python train.py --win_length=512 --tokenizer="word" --vocab_size=40 --embed_dim=256 --encoder_activation="celu" --text_encoder_norm_position="pre" --beta2=0.95 --steps=5300
Rows from block 2 of the text encoder, named by matrix and row number. Rows with one number belong to one attention dimension. Each number is 128 + 24 x the weight over its row's rms, rounded and kept within 0 to 255. All counts start at 0. Numbers have three digits each. After the name is the row's rms in percent of the matrix's.
# v: attention value (text_encoder.blocks.2.attn.v.weight, 256x256), inputs 0-85
# proj: attention output (text_encoder.blocks.2.attn.proj.weight, 256x256, transposed), outputs 0-85
v.33 096:145162180106082112131109142131111155148121164104121153106169127124103114128082146173141114137076111103138095119135112098162116109119108119119147162163123134133132155093133183144127079114134127145117120125148120092133136113166169070144123134163163153104112106
proj.33 102:110150125129097125137151108072118097114122140115122114125122169164120137084131124107122180113126179096132131096156144121110116154141144127145108127086102090144147089111112114107150161187120136105136082118050103153077150089125120150116105147111114129123116136
v.34 089:119110142130122151167039060148103169117150116118111151133120179115139100136166131121145108133150156105133116117128141110168155115151127093127122081136103115152084127112122097148141113103123135105116124135145150155104144131123101119111114156104142166132131132
proj.34 090:144188123160133117100184168117133134157132112120162093138106142132125144148120132126122135133137110146127133114129127148132102120078122152156128118117129138067126163118143139098075158123106114168143126164148138106124142125091167110150139148177093146154130119
v.35 096:126116146112141165144114174163167127090149137148108139141124132142079128130136118120172075128138123112107098120129120093131120143096136136107161121156153123134128121117136026114126112164085097156122127069152124126101141099125146136138089102157210128128126139
proj.35 092:120114139141133136085095114107128114096055148129132146153101162137131083146124104119133119141152107127116114142136126132130126097114130100109148102126137139153100096124126151138141118085165136138129145126143093146169088135091078106133184176093093097120098126
v.36 081:144149158139124132123128091101097113111124160136128124130134083114140130130079136100142129120174135128110083115108142128128107119137127095134126133121089121144135158096113111128116105144122128053143113129096079080115139138109149125127151107154155150118137160
proj.36 074:079128089120134117171160128123141149109110115149164148102079122134150122132167120162135159186148141117113136140171172140076183140096096178112141146104126172121156134133105192143161158090130114166133096126137153122140127130173097189116121139100129125122145088
v.37 101:107147103172150119096141094152129077115139166165111176148141116126184126144097142141104096146101132111111149119138121144105185106099154110144135162130124143142174135136053139110137140120100144101110135118125133155121094138116112133090129130145129114134118100
proj.37 090:116108176141115148122138142134151115187135116144105106110095134128074133132129154174173147109145118085131115114156082112138071126201143117111105181116154121144143110144158113114161134126114120107129124115148155115137112157146113127125155144130123096103107144
v.38 111:128067127135138165161151098129132112168101143127093096103122134123127114153136136135144126119156165111153101131127138128144149097134093154077151162093134112119111102126120124140162141126083159045117127160136161127130085170125125122148119141119089131114117125
proj.38 099:156185135155145042147124169123137134097129128142142156111102150100125163112128078103101137142146102144125134129134112141107147161119116124160078104146146116114159129122155165149116112145099116170146111106136153132125129133108126108168137122154144134141133127
v.39 105:083112105106126130147121126102123108142158141109112152141134129151134149127126123103168130128096119106172097113137093088132120117159114150122141101121125112124112116131135145104154116110081142107116135120118133101151116120152126137144159164142139117160143094
proj.39 104:111141169183117108170131160144132108129124127169136102148147161077129163104130143141102152127148104062120131144108114117156158122129129132161109128157180100126085117168177126128083127131120138132148153102162112150138181124111143077128162119093105122126083164
v.40 104:126149148121145129169147137136092141138123149122138145131107147183166132106121166179086142076098146129153128154122164106119169130114144114090165133088132135129141121139131111135103161132182125125088108202079124127152181134135085138154115120164144143114109143
proj.40 097:103116084155130127162112134117164107144141083127143126126069108122145135147124068149133123128177111143122125135127103138124166090110162123129102121099160092127128117105141116190159079103066128123146116082191121083163139100102126118133139137109126136135103146
v.41 103:134135144122144149153138093130168109124136096195123115102102110126162125130111137078127092130154134099140106122123073141111145131104127134152113139123168106160146139107091123112127164144139106151130145137139123173112089190119137147127107081139117115147126154
proj.41 097:133112142114154135136142115088138122169108111123128153160160092129114102147108092131173186110124136087124132123113120142128161094129134157131133126137126146083156109139152133071093085120150136060129120125114123126161096155075172127077142160140195141131153123
v.42 101:122146103120118149113098135097145154130175132136144094157110090124120123080125141160127126151124101114160121170119072114140174141129190145082135135125208137134127139103126146147129142105129112143141119082114135145153104132147145121127173093165165111160125142
proj.42 117:098126120123102125136149113128150113109110154136117150172133142169114105155151115135116117079141149093116122101130160114087105108138151103180114155134104085126109112130149124089125065138135110070090118120123098119140117136097108118053148148086148132117124164
v.43 096:180143141100152121124139089110111150127119186144113129086166131065138118165145124182128162101128094143128130111129154152134132138131140136096105132114135101089149084123160169135083132190086153111136097126140124119117143116146102160118150116115100114127096148
proj.43 091:125141166119152131100104110155167107112086114136120164149060128166141107150127137087095128166124132132117112103123100120126098136154137088106126146120128100211164189102124126100161134108134137135114120131136106128132099140125098121108142137112140145093145096
v.44 099:186124184140194140102151104148123146164110142134105140133134128113129120135098111130161137140094116168105149151119126142149147086152130159148131093127127105170115136118141148117119097164139080120144123131095109142119215154125143102154136101165106129126142117
proj.44 102:116142092158115118129139133126132128096140137151124126123090137142140159111131114158120147129121127092145150107161067126126167149137082148127127134121117172109092128095114088115163184098096151135134105106122137126134089129157129114166126151124149125145119131
v.45 096:115166120114139149104141118136173126105117170155117120117109103191124102131163152138153129163111123100143121101134128138101147117123134132116154081132091170123089135111134078154125122087136134090124141169158128151150117091106110128145160156141163160139118149
proj.45 094:109099141157147142131115131134137146136141118100152142140124125092156146139145104117120137182138094118102158094138124151098109103114101159128116180134122127123108137128110141166165112109111117132118124075158159121147115159130076097125116147121122171149132149
v.46 091:139113084107119107153143069098119127102138093126131127134141108114179117116099128129162134145131117106125080101151113110078166099150115151155127116132078164075091108128121143113164124174123159118103090157140092152119125154149139118135148147090141120100081130
proj.46 080:124130150144103117097120127139147150140172105080167130150109087129132125139106130126115139101132157150114136126124136152150112125084116132094106151114142098146178199112128143096113172103109133088156126173136116162152120158182184101117093127089172114160189081
v.47 096:108113119149090117132077129059115170132168109107121126132124075101134133129168118103125183129133128120141121128106140152146129167131115109114133121113083134154125163166101205182130111110138137197108130084115099077112129149166112104119112128108125133171131131
proj.47 094:138133106099112143135204176131125139112136125116118133072121130173113114098130138162141110098114198136098134151116123142139123123128181144168122136132105133119138139128135125101122171141097154075148106185097138134138125088140115127104143107108124154092131122
v.48 096:148076117126190129128099112112146154109090107109139111149156153124163098125134114107123134130181137127136111115125144128113140127128140133126124128095141141168183142137114108137126147107198106110099129125097107117140119126147105117092129126132063145145139086
proj.48 100:145113154112128132163154158119097125109176110104110139132112131163126148144126087129122113121127067098139098117131146162125120148117087150130155077165128140103048122124118119136125142135080137174135134138130150111157150129148152109171142130126164163114159132
v.49 093:150134182118109148122104150101100211125156132131138085153136123168101151118120124108091095153187122139138104166106129120108129115136117107143111133133106115131126137115128085136160118114193136129183138103107082146158120134150126138149120136115137112135151104
proj.49 092:107127093127138127117181102141101154125135152128156145097127119128105094136131127143131128098079137089107125113136183101128110134068132092122105143139073144114144135141103145100135134137099110126141078154103167113110116150141146182132114092127133125107150118
v.50 092:142115112123206141101128108151113079089130126143098132148130114154107111187126131138085157141080161160132106163103143149130144118154097135144126120106164084142113101158102132126172121143104079145140158119097076168130171117120153136108127091113087106107124151
proj.50 093:109122174131116139131136146163133167142184158152149148122128116073148113093115167151134156100149092138158145109142082145125104108157076129128126146130109180128108142116127105096104156076139138080102127128126133104133124141111120095118115139129164143163128139
v.51 084:123117099119150151139131165101138087124160123130129126088106115157101127100119159157178096094130134119162140115124125121130141096125116117111091120143118104129120128129152209115152107060174142097096150148123121114135085088140114167165130164156143139110119147
proj.51 079:129132174129118129108101118122144110112106115134128136120124131084155128157147113100107121136130140107138121195126114129142153129083134165167124105139144107094109118102165119173119108150110124134137124104135115205097135174132169034129091127112116151158124129
v.52 087:105133141141110106130115091117085126140121122106113121119135120112106145104119128134127073134130100120111154140104145128136162115103119074153127143089132156153128144109130123105101134110148125153106105111147104110140131142137139128093112127103108129141133146
proj.52 082:140147138119153130111137154120126131114118107113130133154066137130126102099118103122105129136110130102103143131113120127111134139119169157091130106124144121146128123133130141115145143121090155122129104139145143099193161120128120159141169111120136159090099124
v.53 098:128109122092115134138149139115101111131142095123130135144164105083093106125127131135121177162099121161138175133123108124106114111141128093134103120127116109083121111127168131113126111129107154101192089108121128093155149134103097096127109160132169126127110158
proj.53 094:087123119136153100121127143157148111103146165134099126145128120169120111125104211140113096101132131128131105112115071142143128135138149110113115161139161085162127126100106143123123116124163121105080144134158125151138152100132115126098128084123123115101111149
v.54 095:178137187104110151166084096151134126134129117166157155158128135162124122152117161117107146161121110112170107141092116113146153161128134103122110115156122089137129143114193131131128125141118122117153142109113149118120175129149177146154200104127125156121119149
proj.54 085:123122094113094172166133152133138136152120138159137116108145138167132087139174071165150155132100140151112129100126115165147140075101071183116099090100123136123118122133157127130135132128129139133139110103178060102162157116110114138115094153139110142161154151
v.55 088:080116085135140079126116107169128157126143185072108121139098093134102156115165118169146110127123147148122080113132097145112148194115108130119128135154173139125167128100131122116161093052135142157140116099123136125097129121132101098140131127128155156111147153
proj.55 084:104135180151127177130126157132113132096136118100146132151110202101110130161129095131122164102145107093113112140134121148179078131154110147131123127128129124120116113120109114126089123168144110086132137137144155139195136108106092123149182129149124139112101143
v.56 085:154120136142158132110131096138128128118126122144149137116112147185155114142107133112089137129117136094168141100099120080078122093171142077133082116087135129146050146099115095127148141152119122138126124140129151124201121102126091142136147146154118118142132129
proj.56 084:128106109128154129093146113133155142135121109117137117165096105128116124113097118147175128155126098119121128120103119127110146138102110128145165090173132107083080106138132159140154120112064089099117153102137118127145138123149155099167121130093105149151087144
v.57 087:165139118155129176180162118130134133134103142133138150128150088114147125182133146109113122135102056142119123173101135129110139130097109109135089126122163143110138111120117126139084093132141122149174154118147114091110151132102147154105112095143120092115140130
proj.57 085:112117160086105138127106098130143152113140077124151205116090119162130098146104130124148156154132112133125118154120122128126159154159090136104128124130108142148141174104132102140139136112129183100122130173108131128129122142092149158132082154128171111117138117
v.58 101:131131172129155121119104161148140142145146148151128144099120157126114150138092123142096158143088107141079130126146126083105100153125125105079125165139078070128126130130094118095051109123105171100152102202174095137128097115103129141127130163130124110119092126
proj.58 089:102131141124112072117147075106119103124082167123125093173152129146131116106089146131137103086135144096135132128143100082138112126097123141094139127117165114138177129137159161115149142105184077151101135095129157129117140150097137137095120108130124131119117109
v.59 099:161154060148186136135129112160109145124150117125117111120108157223098088124136150125146139095085114138117137098095119159078127095111154114117120183127143119127128098114114123090128142114103114111184147154162165142155122157119116135119137136127146105118120122
proj.59 103:106093145122126117115129170129169105133107135126132158177114129075140142166155101170122140085127103066116146131146126091106096152119154145128100135125121135136148080141117125128139125122160142144086125131143137139125131110095132127107128153105132157141108179
v.60 097:156120150167101141168142126122133146142143099143093114106151099144111135079139107120130124098066089194125121123089137168127128084112055110108127104141156096107122060133124132141153118140180103154138126126150146123094074164134125114120088141103122146132134103
proj.60 094:121153117114139066102109136137147116083137192154131144097143149130156113139157194141099118134120184097131121168163105107116141158138081184160147162142122128110135174122138096128124162132130148099131136142071137164093113126139141097126123111147161104098118104
v.61 105:135124115185139104088127107117153152131124114106107126140088107130120163133139127131107098109074160155166104132091179126121105099105078088091090159112126138148117149122143127117152103127130102154111146107088084162114107134117135125118127169104151126176165084
proj.61 096:121104140110143164165108151121131116133125151167124135078193137117116133116130173122189126112134163115134102145136094100107134111145147151142172156136103150112154114156095105148124122120135147080123128140130154129129123135142140128125157081080143081099118159
v.62 094:127154150106113111126136166135156110110119164132135112128094141117097148187149099095113127105113138120131133137125128111129076105088123183188151132098143149125133135081125128131161108104176057103102117109143088136143174148100172129101105124102184148120118142
proj.62 082:122111093195176113114158103128115132116129111123134122157119090141134095123092131144135142118159070101157125121129140148153199112139127093109144121089110087128128062149150145146117133104123114195134139139102120144142139106153160165160136134116115135110124116
v.63 087:113097096165149113144175104150131145134093142124141101159115126119162165083126109184153110170161139140102147102100147095123109125102162201139153153103143129126122083081121160130109145194074136100152113114133144126110113107121110146112127129154138102134121111
proj.63 078:093081135122118106121110105128125127133140105164106143089125102108127086142127107128130090104133154130126130137155138171139133111138154083085111128142116122174140137130092158146133112106098125111106135132120127152157134155155123124109134097102129092155156170
v.64 110:113113113116110152116142170100177173127117130083129122125133159121138097141149155161169118129148108141135149136145132132096102104113159165174131135136158151151169088116181105113156149161097135160139145096164098138138148154122149131119164169147164122142142118
proj.64 107:121119169103125129121135106119121133133132160128154146133136118124138110174128128149159082076192147189093129137128155145125155128157137130118138105167140135077122142110131169130114153131170152108154108204137111147130114132131085132126127116149099093152114114
v.65 095:115114132148114094121121138150106088137131130153095140172103142158091147169140057143179080146120126100128132118109128123153168121131081159135120085151065138122179152138063130113120127111074118111122131128170127111111136169133137158118125120124126137110115131
proj.65 099:115165104164138151118130145170145078115124099136123142138120108136121124110100113164131183156112152136114124125098161114041115096128118152122144124126147113133138081115127161069136131129122141125113098118112153117133140079130102141143165133162117189163130140
v.66 094:082179111098090142135100162122148173085106075163110133099131154130129126077133118101084124146108139098122158138086151131081173162124153111118133079105116147110120154126135104140141124136163124153135136131107110158143109091120077133132124161135121100108133125
proj.66 103:100133152151142116182104143138111106165097138101168114116145101085131127172132167144164127094099103156128125129095092108137121092141153152136159130144129129189132105120155160132121161125134112136127128148189159116108161133140217112160124108178138155153119161
v.67 103:122153170119111142148127135119152137113164138156134136140151184117114152092151139129154128135129124149133176135160125125152151106115125129156156090102134155106115180149063085122128114103129176072145128115130131163120154114133111141160136144115107100146111102
proj.67 103:174059148128136121121125131126111129150050120154125141137132086122130094146113168141131185091105172078157147131121147128163098157108112073126072126108093101121191106143101126144138102088090102160124139160169150119127092085151141153111127108148134136117119119
v.68 091:103122097081132107165155125104154140161113090118146101136165110117129156163132123141126095161135186119131132152132129124168169139129062129128118109107108123130118109136087173199151104120115127124148135143156130126146094132095159109094102121130093124119139113
proj.68 088:150138151133137133106134127142138141116138132133089143087125189096125142122107125110122165092141081105128110098082111165148060173143080151136125164092109088152140126103121084165126064113128090101108139133104169069130106137122144118074092110142122131125154125
v.69 090:150167136134111073128128133110142124125127121203154105146142120177132121134107124159095133125134127129153132137145130144140102132121079158132130186086134149148134123139170136114124157165114143101154166148157121155148155177121205058102123152087147115120143129
proj.69 097:095140122112139126122182117108147136104122131102142127135143131132121109125083115136153163079162122151122164110127201125153163127140199143132128082132130099047126121123147142118119089108139135141153127118129131126074100148152073161104105115144138143125130092
v.70 097:128112118112126142151130195144117146114089114126110124101127165151110118148104151114120128118064197130129114136146136130112137126150097175150129087150097121092137092123137176097141151097151119082119146133128102096127158075090108153119139139094145101124109107
proj.70 099:133148132214135114127142073070150098129170147095121099127129136156110080106133136114106122123141093120111130106111115154108107172102150094151113140120197139137151113147105098132132165101123148106078131128136118135135084118156106127118119156165120100118161149
v.71 106:142080147109116128127126128106141126146118146103117161143118128138100106146124127130133150137130150148121106082108141122148157128136139124133153093100169115075143120130164137148122098119106087146108169125129170110146112128120112143077091104152130119127152177
proj.71 102:135139111142135142126159118134157084079137100133146127117100116098124117120130084119170142155186129089136106148130143148109124138130122132117142089099140145150109073082120141076100145117144134089114111148122127119142134094088127114093144134125155128158128138
v.72 103:133143128119145153125119112108111123137154110171142127124112085120139129107084125138132120145094184134127123174155148114083104114139193141140147177125125126124148134162165095142085115115110133146123154133096097127129127119107136128099125128109138115123083153
proj.72 104:181110120135162207122125153119126176130106103133179100112150172112166133140144090159057105134150135148143126117131117123134131117132134129116138132161164168156146159133143135098127146151183132135161123130117137124139150099114098074184155140129109121137099123
v.73 102:111125088112126112125160088135144121120141115129126127134125071141156120171086117082092120129139120189123132121124133139111116141105132113137137098130157116103092173102127146148134117161156131134159131108124065111176130132066138097139135115093139135137137107
proj.73 101:045110123161151160127124171134143110126130121121139132089111134137072070150128108116130102148147106103097126140155120133135158082126107148118104141106116089152049151130148120185142125116102133086122147149104161134130113126200118120139147118158134128134109148
v.74 089:151126130072144155107158149157155098104121125108110131096125118127152138130099144116125145108065164160147129154106138113121137169106140118166105168158096151149141116115146169147123106127126142148124124165107100123125130143121126124138171133130142138148099139
proj.74 090:127136147172158129119120112071141120144118128129123111139131143130147140132115142117099137147158151126095156127128080145093073119115116143098125119113195143184093164101108072162137126098117126103120153131117159124129061117125111135133170136141129073106118137
v.75 104:120084112128114123111111128104134089115118127142124126100138097124118107122060106114150172111096140177133155129100149138095105090113139110143114157132155133127133105130160116147148112146108145190120125172114075093122120140134128069099119136133140105144143136
proj.75 121:114133133165140156154119168144143115133122142138106117110125158080118145134112094129154130138172154118117163146113127134113129105148073139091133117128109108106053181120114075156167104135101115128137125109135121145129131130133077108150176088125148128144089162
v.76 100:155096171082129116124068120151112129096129141113152151105136128101111108123122081103166084128164142114091114154130146110121161128120171132132103121120164121108165138102130131130132119123167134085117120118156143143166118154159112141137124138122105130158082141
proj.76 102:120159126145127130154198147135121086090112135103121124127144108117147126150104124114122140149140116155107128144124134099145135110138145117106139120093141093164075153129178170132105148113101131102123139146125143117132124090125129139119138089166201126149116145
v.77 114:123147119140126129118133163148136161146152123191124138102098140126094139161178151151162126102128132142133134101156184128144127106141141082166151110162134155127136105130134083118097118129158076126130131128139109125115124124102132119086167146090110118115144137
proj.77 115:110114151123142097133116119083129090108085127132153118146129110119150117133113160124104124152166148147129150120124113152119121163191160163100145134111146178140207125115130121086140145110133139077128104137130128155120135090132115190159099135163124113106098116
v.78 103:149127139137160136095131126151083142136126133097124118144114094139117083172114091140115119126167091115111127135147122121123122117099124129098171094156138116071120102125105149120123109108141129137101170082127171075100153089115136142160087161114060133139131137
proj.78 098:097140115082139121102133102160179106141124133130120086057146134157120170113120106129105115143153147149181129120107118152124126111119148105118102147136118130185106175127133131097181132105112091093141121119123121133138102083121117135127167101110172120143121110
v.79 099:158128158109093114185144124118108105117149122158062129114170139136152148137129145099127191130084131140142142178150143131128057124104140165184164151128072110125134097134152075164102131120127116110146082100133157128118139123118152105119111132183163144129109107
proj.79 104:139137113116129100111158114112128161134133120074128111132098157150169129110127090164112158084099121138116109131119182143134122170134120107179123120083180137112176163130102086119129123143155114096090117126168138095141115140176088149115124140127094150111149154
v.80 120:112136156138122129094127142136125141121167195194130186145128121171098125141151142128092153143133129137126133152136135120085132129104153138160153083162166123089101148130092099123123134128098126123097132169156108103099155166151087126166128124114101134103117144
proj.80 130:121068142157123170131090128136142070141132116144113136109131118132087117149131129134159095125086194136130109125120141107128140040149132146068122107170080159138113145129142115173170113133079154143139127124171147120120127116132111122123180091104161106128129149
v.81 091:136111148133140132170139115115129146108159129144134128129113172099160113141062138162126115121132143123125137139132101131131169135113170090173150102167148123102156092155115141145138101124127158122129104154127149098103152152124117144137130071163107168136103124
proj.81 095:138104140153126129119148139120128086144114092128118132130142118157085129143140114140156120131091143107114139121128160112074125134101101110119168128092140142180056133116134179130127135117113126128136097107099133133126123114078121150097140120112165125083128134
v.82 106:087125143119176132140128088164122111128136151115097142156127140148127119163126135105136114143107132134114116136142157111086126113180119107095163133167159125143133144161174139140124130052092123119109102173137166127126123125124132168157161144146115152132132127
proj.82 100:211174128170130148127112130131137109133181136157119114084150128134119134111146103124092120173131156071137115132126133123115119135101090156137140131126158123131161118152086155111135154111123129156132128097105205102127134114096142122103106123111147105162156101
v.83 091:119128134157123140130149105175122109168112132104161156121197139074137123182114140144103124128103170164129126131140094114106133138120120099135095137129104174142161169111122111132079141174163086121145110162141102118136139125150131143128106121137131141128104172
proj.83 090:161159138071126130127103133098157138080098116139098116148093114147141155075133113099112147087164127112077134125107176130134091139118107142156137125133128134128158090139119134180138127132154093097148120083074147130138118161122109119101169105111142130109124076
v.84 098:187148130127128131113115132167114120171122127132128084121091121141138138124176115129128121097174137101103125127173118193153130132068110149135086147124144158149145129126141195134097133163129125115125140121131074114132154138133127120138120138130127127124111131
proj.84 113:120149128083133106130129164151102147150098124140143124109103132080133149109127150129088134166154102160132129156091092137132123101150137133091090132157114143127161127157078081089096111105136154117144135165111121140120125062182123074140106140155102138079151123
v.85 086:085132152150096111124135101109104161129123095095137118121156102118118095137115135128138158139125133125128122136212112152150093108092144161113134136140122115159131062154167099129139110109127113192132130091129132119131120116113125136120127132142162132113104131
proj.85 092:172128115087135162154160122135138160144155114112141106133138117133134107111143109127139121084150112128135121137069148132104126170125107063154124087118129097090110100131127183146111152135140112129156096180098101121176149155136092098124158104099115154130154109
v.86 094:112162141112135112077118089142154129084125135140128149181125135134149138132104105124146157147116131155155131140084097154154144118114132128110108143141150140102138183140141150115118140162200120141121150161135148168148146119123149089121173104130152153103190139
proj.86 097:131145103115122082146119140115123099134118088144148125122089110122128147134116161119143155115149118068105091145128132124141141095131112147110099150138097146192085085082119081110114141114136119104115128119129148165136130124176110114161124164115063124156118158
v.87 107:088191130136125155159182200130153117160110095120139138090112146152139131047150121137149122132117112152152117137110108099129155134143085114161136126143122190124117094116130103146168126131107095131122165103111144149106125121121154112133112148110182118136167115
proj.87 110:143101145131152092137093109076114135108120150075122123153129122135110107207149170131160125096100156099107131130096131137130110144113129118147134136097128155132134148127108136136082140127180185124143163200132135124175086183113168192125112146139092142126091133
v.88 094:129104130128154158116176062166153130153153148106097128119091082150137131153105174129140104159179134131099117127167143145143143116136129107156150068077170127115130112138089085136113124104085167138146136141163168142078144117113126117148106184139123169122123127
proj.88 086:155097137116117152137121183125131092131090106110108132134184108105118125135128104138120114166145146132098127129111104149098168103091094111094149148127151149148144126124120151106189134132126127111155142128106140063157118114108121157121155094082183128147111148
v.89 100:120136157141113126125127134140114112125127148191165131156127161171114178124141133147155161116091132113099144098114110154145110118086114122160118109089098106121183110142125134141142142125113142135153135134145157088119091144110118125169146135083122133081094114
proj.89 101:116101129150103096125142167098129098134138133155123134149156114138145090136130150167168160125067153154126129135131127092070125113116142127164119133186106136116126141149106173129151132130107155106107125139159128167109122070127158148154144101118151095153127160
v.90 116:124096124111148157128143150108107126155146151158135130112134134182131138129153090134124128104181129085110120103145167137130109157135155155136137134130135100143135108153119142060114091088129113164126158133146178128126158138159174120158098201113088109114135145
proj.90 119:159153094107155144138133121143164142122126143119091113121140139123143147115135107142100137129147126184177128123116123099121158135123114057149130119155108135114156147127104139080137105141102114154167104114126062110126148136102147128121133086118183133131134119
v.91 094:079110132108083090138102116086154127137124126059093142122122135071131121104121113112140072091106121128134125133089119088123158123107135117151096131125129119117148097108109127124123135119087097089119134128131171156115154118110083174111096104131156127113121139
proj.91 102:192107149139129138106101091145153149126119131126143124114114141167145089155125154110153107088140157107121115167114105149128120158164123084135187135110102113115105088148152173145122114121149091185135112161129130087178128142104171113080143090178171107132131112
v.92 105:152160078129162138057133097160116128100131134088164153175116137154116099156085113092153130112116121158144097117121130144115150166099140105134212095128127132118115160105088081128100133126077188125087110132132103131086113113126096147103099124129150118121168140
proj.92 110:099132177197143149119090117106150040142104135134127132097124155131075146132141080118122114169126175120113137120148126150135127077128109140117111133128113154130087154110115104130173125149134112130124146112084163128127117107129103134128188127136122083124128116
v.93 107:187090131135115104156140102154117114127120126133094138131137126111139161169104112131115054183124097130150118126130121118147134102082069141142128180124112136118126120147112182132139091143159121139146164100115085124165081166125139090147141119149106102122158065
proj.93 103:082127155135117118135098140113086163101102169130150131131108137142161143115148152114151152141071128130090126107093123162116100164132137174171128141132120120149081157143160135151094096124101114138132101113104163112108121184146137150131130124114094122133144167
v.94 104:167158110099149145132157085137129085214091153116129107131117107126154123172133149163089114137170085138091125107136112104144172133120112135136175091156093121109171134113133160130116135098175119129086161186116123140121120128117129133121153144089122138167205141
proj.94 113:103132134133108124118143122158131108041117133127102113123138153163144116148130065142132108158176140131149101148104083167109118148127126120116100174128175122125114119134118129108118138119155122100162104142104156065173129093122124140129100147135170122096132141
v.95 101:114123130119113133106106114063123175150101119109119148134131125049118150068115146139145077126122109147109136131144159100128134141154157131098156152137143150106083107157136167177109112157150134152161150140083124112171140100122140109112130131157161139071149125
proj.95 097:186124136134113144166156117128126150129101147174142135143122124143160121150128135132134122095144104099105115144124144130150138160134127143156153153100150098168111138091127097123135152129168118137100116121148122147116133169148151122124095175113076137128109145
v.96 096:149102125136125128140095175147104057125124128129133126128129139115166115155141123108146116137117136132102187131159126160127112128167150153124133136116159116119125195126140153093124177135079115118085151104159142085116141124144149116134100111182107096107164125
proj.96 103:114166090124126173146144119154132162103174129109115098182131142149118122130149108131109131157145103140166139150112113113095146104106132129134095125124152142087141097138090055124138098180126213164155118134120129155084125120088066094142171157097161129121108105
v.97 099:151139145144143073164129126097127142144093120190091142125165128143090114153154140118111100125115143127150130109125118093136154111137148154119101112109143115191127178155157135144140138133133099140117148082157143128140121075147081148115104147151137136101141159
proj.97 105:121162082126072121127131129145098162144139106142157133102104102163143113073125135115125159138174150116130131132152162139181152201194123136102156135101148114129208065112156148095131174097151138122121137159131186133144144149126157119093111131149100149164137100
v.98 090:128182164124140155159118147142100125095145131147159127129127154118139158115152113129139092117117111124142146145149126151121159155116198142154138127121142115119133139151130074146129106115147153104130114189154116143090135136143137087132140081137119175115185125
proj.98 093:161083115150136179127110129103131126141102072129130128129136090108102136142112096191146162139102126124139113142123173123120138094119135148159180132128116147147137090126142131139122125162087148143112131109125127122107130136043141146127193133117137129118095172
v.99 101:146167127137119122140086136134125153131112119117132113105103126119170127120119122162082134114130090111125139114139104111128141141126155111139094131138084183140118105121096091158129139086110089160138123129163183154139093135086138135113149142135142130122131138
proj.99 108:139086136100126128133148132092140160102148105164164128138121108130133108125151166094162123164089080103160114146101145133135123138101121147155149132094155088141179111138123156142085139176182160105131115145160110117104134145116179118133109138112104133156142132
v.100 105:129131158119163118122156128145111166126157115141078119117053160089156137169127145118152143126188111132147149112121130113111122067131180107124081121119154160141123150113129144077107164122128188141117127132121136124131157145149118108166141101139099123149119129
proj.100 105:049091100097152132124104147106108124110120093123162150107109096148136167096106131122124131165140136137132143097132121133121121126080134151033102180165065120120060158140137128161149118128098186110129141139087174104167097122144113153135141097116116127138147087
v.101 101:144176115115123119111173110112160143129112182142124132105063131094078096171180117133113135103099131109121181126153160101135097141112130136140101138131129112122137123124118115073130130138127119109169125118154147073127161148118138139151124127143131143114126136
proj.101 104:081107162140124115138113138122149111120092116121120156112174141139117145081133095109144138114133133127151140125071150126127119104113081120111137114143100095110070141149112144165146094124098151128113152160104125083153107120145118128118156068086148110115114118
v.102 096:102151120143093142128166167124092122132132138169148133109137133213131095129136104092129134113156099158105130109153103165112111105129097116171131135118132125101079097090080096127090129160089095100134112117141057127104128136176138093143131065163144122128143143
proj.102 099:132082119089093139134101153113104140137133149170123126174084103113092145141114133149103121118171155071120141098105163150145113122132085135103097123090128122130175121113135103113136115112124134117122119139123179112187144156126114125082147169136119150099096129
v.103 094:152103116132124110121131126129143175103148114149212113175154136114033083100110137138123134094132105102110099141107133108152141089131144148121124075137165055114150105149149117109137116086106101068116129114124133140110133119146147165114133126109153157131134088
proj.103 107:125158154157112122145136164161133069136185154112098167103154129116073114128163116102152131146121116170138137107159157123114129130176095110123123132150128163138134142136137130125144115138069159196098151099163115098122164089155133144110123082161163111150123140
v.104 099:121118146117113116144167102134127109169120119119098154117165140119150080129127126094113121082149118050082117111119129128161088145142080148145142129109149105156105135125114140106124158102111104140131146115160116115161159132134128096143140111127108130112120137
proj.104 100:127154100122124117139135148101116141093159131099108132152122128153118122126156136119106066188154103197135121116145122146128126091071143130141082156147114168092160103103127169152088116130113175123156120140086121116100141105123129142091127150124138130128116117
v.105 083:116113092138117112124087135158129102131161123138134155134130135126151145103162148118109147168111134127103132139180119123106134115133093095105175055099086101183126094173181131138169150129133122117124124095118128161090113129176132129095172163151123136130083136
proj.105 094:136148096124123149131166106111125111153165130080096128119139132115105093132118111167147158128121160097149136134111136123135100121173127146149098116115167131150108094131092091109132147112148130113106127123139114112138150106137188102178104143154117116161142134
v.106 097:090117134129113156155133122133159090111126140110093121126109125136087131145122156128150139126096127135152109080115119123078108094148130067115160131135130126127129149138110125123139125133113138159114123168156110165139106126093094112126151127116101132155113100
proj.106 098:111121156150150136123089143098128131126121123189169129119150092135210156087121111112105108156147161126098151122169177159146127141118120149117089112100145148136158159125129099110131116081140081148144108142121142113130123125124149122168096128106134146144144151
v.107 085:133083119158135167123134127127114153125118142128135101130196158160129175157127106115136217176158154150125129136148096174135103155104114128108134109119125122155139133130092079154109169118113136102111133162101075153100129123112132110134107118129164110133079152
proj.107 089:142126113117139129124118152137140120149149150117164128134129121125136099140105106148091139061118121138089152144161173135154102105145078100124108135131108097117160162153144113112138142101095125128130123107139120163151123155149098117116144125154132155098135135